A small image classifier, trained from scratch.
Model: 64-pixel images, arch vit, norm rmsnorm, activation quick_gelu, patch size [4, 4].
Training: adamw at rate 0.0013, 8600 steps, batches of 128.
Data: trained on drawn small creatures on textured ground, 101725 training examples.
Rows from block 12 of a small image classifier, named by matrix and row number. Rows with one number belong to one neuron. Each number is 128 + 24 x the weight over its row's rms, rounded and kept within 0 to 255. All counts start at 0. Numbers have three digits each.
After each neuron's rows are labels from the 100 images, of 14976, where the neuron reaches its highest value: "responds to" is what is common among them. Only what is clearly more common there than usual is listed. The data: drawn small creatures on textured ground.
# fc1: MLP up (model.blocks.12.mlp.fc1.weight, 640x160), inputs 0-79
# fc2: MLP down (model.blocks.12.mlp.fc2.weight, 160x640, transposed), outputs 0-79

fc1.611:128134126129148129140126158124124142186116102141134122155159137125132145134106164111151152122086125110145148116139167113142088144106122140135102168142155107116085145105141129141160126181127175156104163112150180133106133100090140101136107141
fc2.611:104119169150156113134087144188163122086109145129151192117134104155158139137106119127112132144103123140133118169129127065134162092144146140114161110151143127099080152121181143112134157064115133154117112148154105136119161129146119094118177103
responds to: marbled; grey; pink

fc1.328:120155113149100152116108094111123118131170085149106150126085151170151102122153124151130100140106123109131115148170100162138146134136157150088124102160108140132145077114117121112081142104110122138134103111144147108133139150179159108093122124
fc2.328:155099106109156111094099128126124115102141136161114129120125120136130136061098104135109101090159154124084126101157104115104149112123166161150132102133120153146133150103097119113101178135144150113102095134112125111107163118149116074143159158
responds to: beetle; striped; white

fc1.531:097117156120081122144161101118129148162084132125133127176111134128137165131130147130155123121113127111135133138131095134152126093081098179170123131135130103095126095098123121170157085153145176111145110099137155124198100137114106107129155107
fc2.531:138113109137160147101065118147135130101186108120134127090151134128123144081117119136089132162149130127094130104127138137130117164159098108117107135122114146191093147174112159059140159134110092137154119127153122120045143108144160152157115149
responds to: striped; jellyfish; spider

fc1.287:149136150168129097078117142205170081134162112119133155123159089120068127128165145123142121143118154135122112117134146175160096162119143143105100109111117133131120107130121126133149095124123128160162146152130122106103085124144177118084097112
fc2.287:108157142117153114104135164084106122165119118109130110132117146101090150112128134119163132090171187103140142140120137103115157126108123166160147151103131082150092128128120111145114144160165138102142090094114181146101136142121076063142139171
responds to: butterfly; plain

fc1.606:096105150139139152080161123150141137147114095152093151138122108161139072099154131156147085116106169138142136106157096189172140106145148164079084149144106161144116109096134120144064143150124108150128104122130151126116103143167141109089108096
fc2.606:163101104098133131115130116132137096113093184100116112152152136130144148124126124142127147081136101138115121086145122087123142137142123125137155112119150128145110182108070137178140157150115066053099128137104140132143124137096100122111145126
responds to: beetle; plain

fc1.427:112102165135102146140170087162107112135122139128132136137101111130111138147119127108115143133093108120147082152123123179111070122135174139114134123148180130125090147112111143181124132124120104132082110120093100140175087118124146150109098110
fc2.427:133096123140127123108128133138113120107082139065126127108144120128127103062144163124154093107154153134064142123127137069151141101110119113128130130140127149147162166120125089151145121123106136114145136153099123096138086145106116125122101172
responds to: green; scaly; starfish

fc1.399:117155170157110120118132112176159085113146120119148142136152105116076134098128123119143138151117133139187130146167137140156127135122094168119105104123166119130130114121121130173150101104093114152128176126141173121107113089174165151110062132
fc2.399:108153149149189126157135168111122119165144132116140107142130135095076171085136110102115139126171173112119145145158121056126161124101091161171135114141137105131120134132106110143104110155150180116142083133139153134099135125103084090157121175
responds to: butterfly; black

fc1.586:096109143141098116081170094125116151121110094107098095151095127131115106126131168122143117136136154164190141159138149148155127121098144190127097114146115118089118095094120127152127066139147112107159121086154183132141103120168144092124143122
fc2.586:151110116128153134154118143156142142142179090142127157112156114085109154153146085139114131147097130086056116124136131087118132176124096093098160134155151147175163152157130080107135155108150147130114126155135097124137145118103161143130083160
responds to: butterfly; white; caterpillar

fc1.84:134147182113059123161125120135137132154176106125119120133113135126079141092164135128115106087102123116146071183128092123084089129121134101120112086120158120128165139116123093130147110107137134139149151113148122153123119158107132096088121085
fc2.84:150123118129149072167142133093160105099111153117155124104179107149146114139108122132106182130155090147118129108125123103145150130128129086099115143139120192137135155122098174129110165145086080102141129130113115120085133154107077106147149183
responds to: green; scaly; crab

fc1.9:149157143156091127097170145129143133146142093174120116167136094107086111144143120092120105085112139094127122162132152131153153113166127148132107126115134125144138109100117099105120103129129168116147124132153119107114117077117107096145153078
fc2.9:156125135137104147150124110174124083125127124102127157101166137102110109168103149129120145122090139143116142159105102119129111106100112150094132083150116169121138128074074136142072131120159182186128132152153109096128104126156129152161128157
responds to: marbled; crab; teal

fc1.41:122116107168111118116132139113145106143166105157086150121099123171148104097159132149111097132103128116116131115169087178124131127137167165094106110155106142145124098089113124112083138107091143167122111096157144122123144138172159124097095109
fc2.41:157118105107160111081099126124133126111144134166105132146116125133135135079107095126122118103174146129113125115165099111104163113130159165142139104119122134135130147094096105125102189139154133085107106137116122131132147129137112074124165167
responds to: beetle; plain

fc1.10:099104156142108137092104109149171113142144090167132152119120087156108113096169128091107106150100129085141121138145097121089137124116106132080143129100108152133160135127111121115093136084129111131131103146162125114159135126157160144099104128
fc2.10:110164119168148080117128133086132128128153167140126148108102158129128113097102145123118127155163124142164154125125118098103161139142127150140079130117137123110145107124085184124133136133113118111134150107128148159099131150148094091163158159
responds to: beetle; green; dragonfly

fc1.456:122176134159119129102191126150166147156147120156148111126132109114086076110146122097154166106150179097140102139131126136143152122154128125145124134133110080118138127122137109115097105164150128158115100137149161118112125077138098121114148129
fc2.456:150116135143109143155129116162126073126130127123135153105162143116103097156095175128130129123101131118112132158086107118132129079098109131095135103149115153108133120076083125138098121109162192174140163131141099102140109132140134149137160125
responds to: marbled; crab

fc1.333:145121129143101135115140132194078118123120132117095133144088179137126165113118132111111131137090139109104148118149128166136146169126134170123122090138129145135098132115125117164134125087112139152078105110090161146161123134170184122101112119
fc2.333:162128122123153122153108154123118119080125168165126139140159143124144133137124139127161140129174109121093112121132136092145118120135151151134146132135122127127114172119122093135146139137094134120125166123128078111129125161081085123130181153
responds to: beetle; dotted; black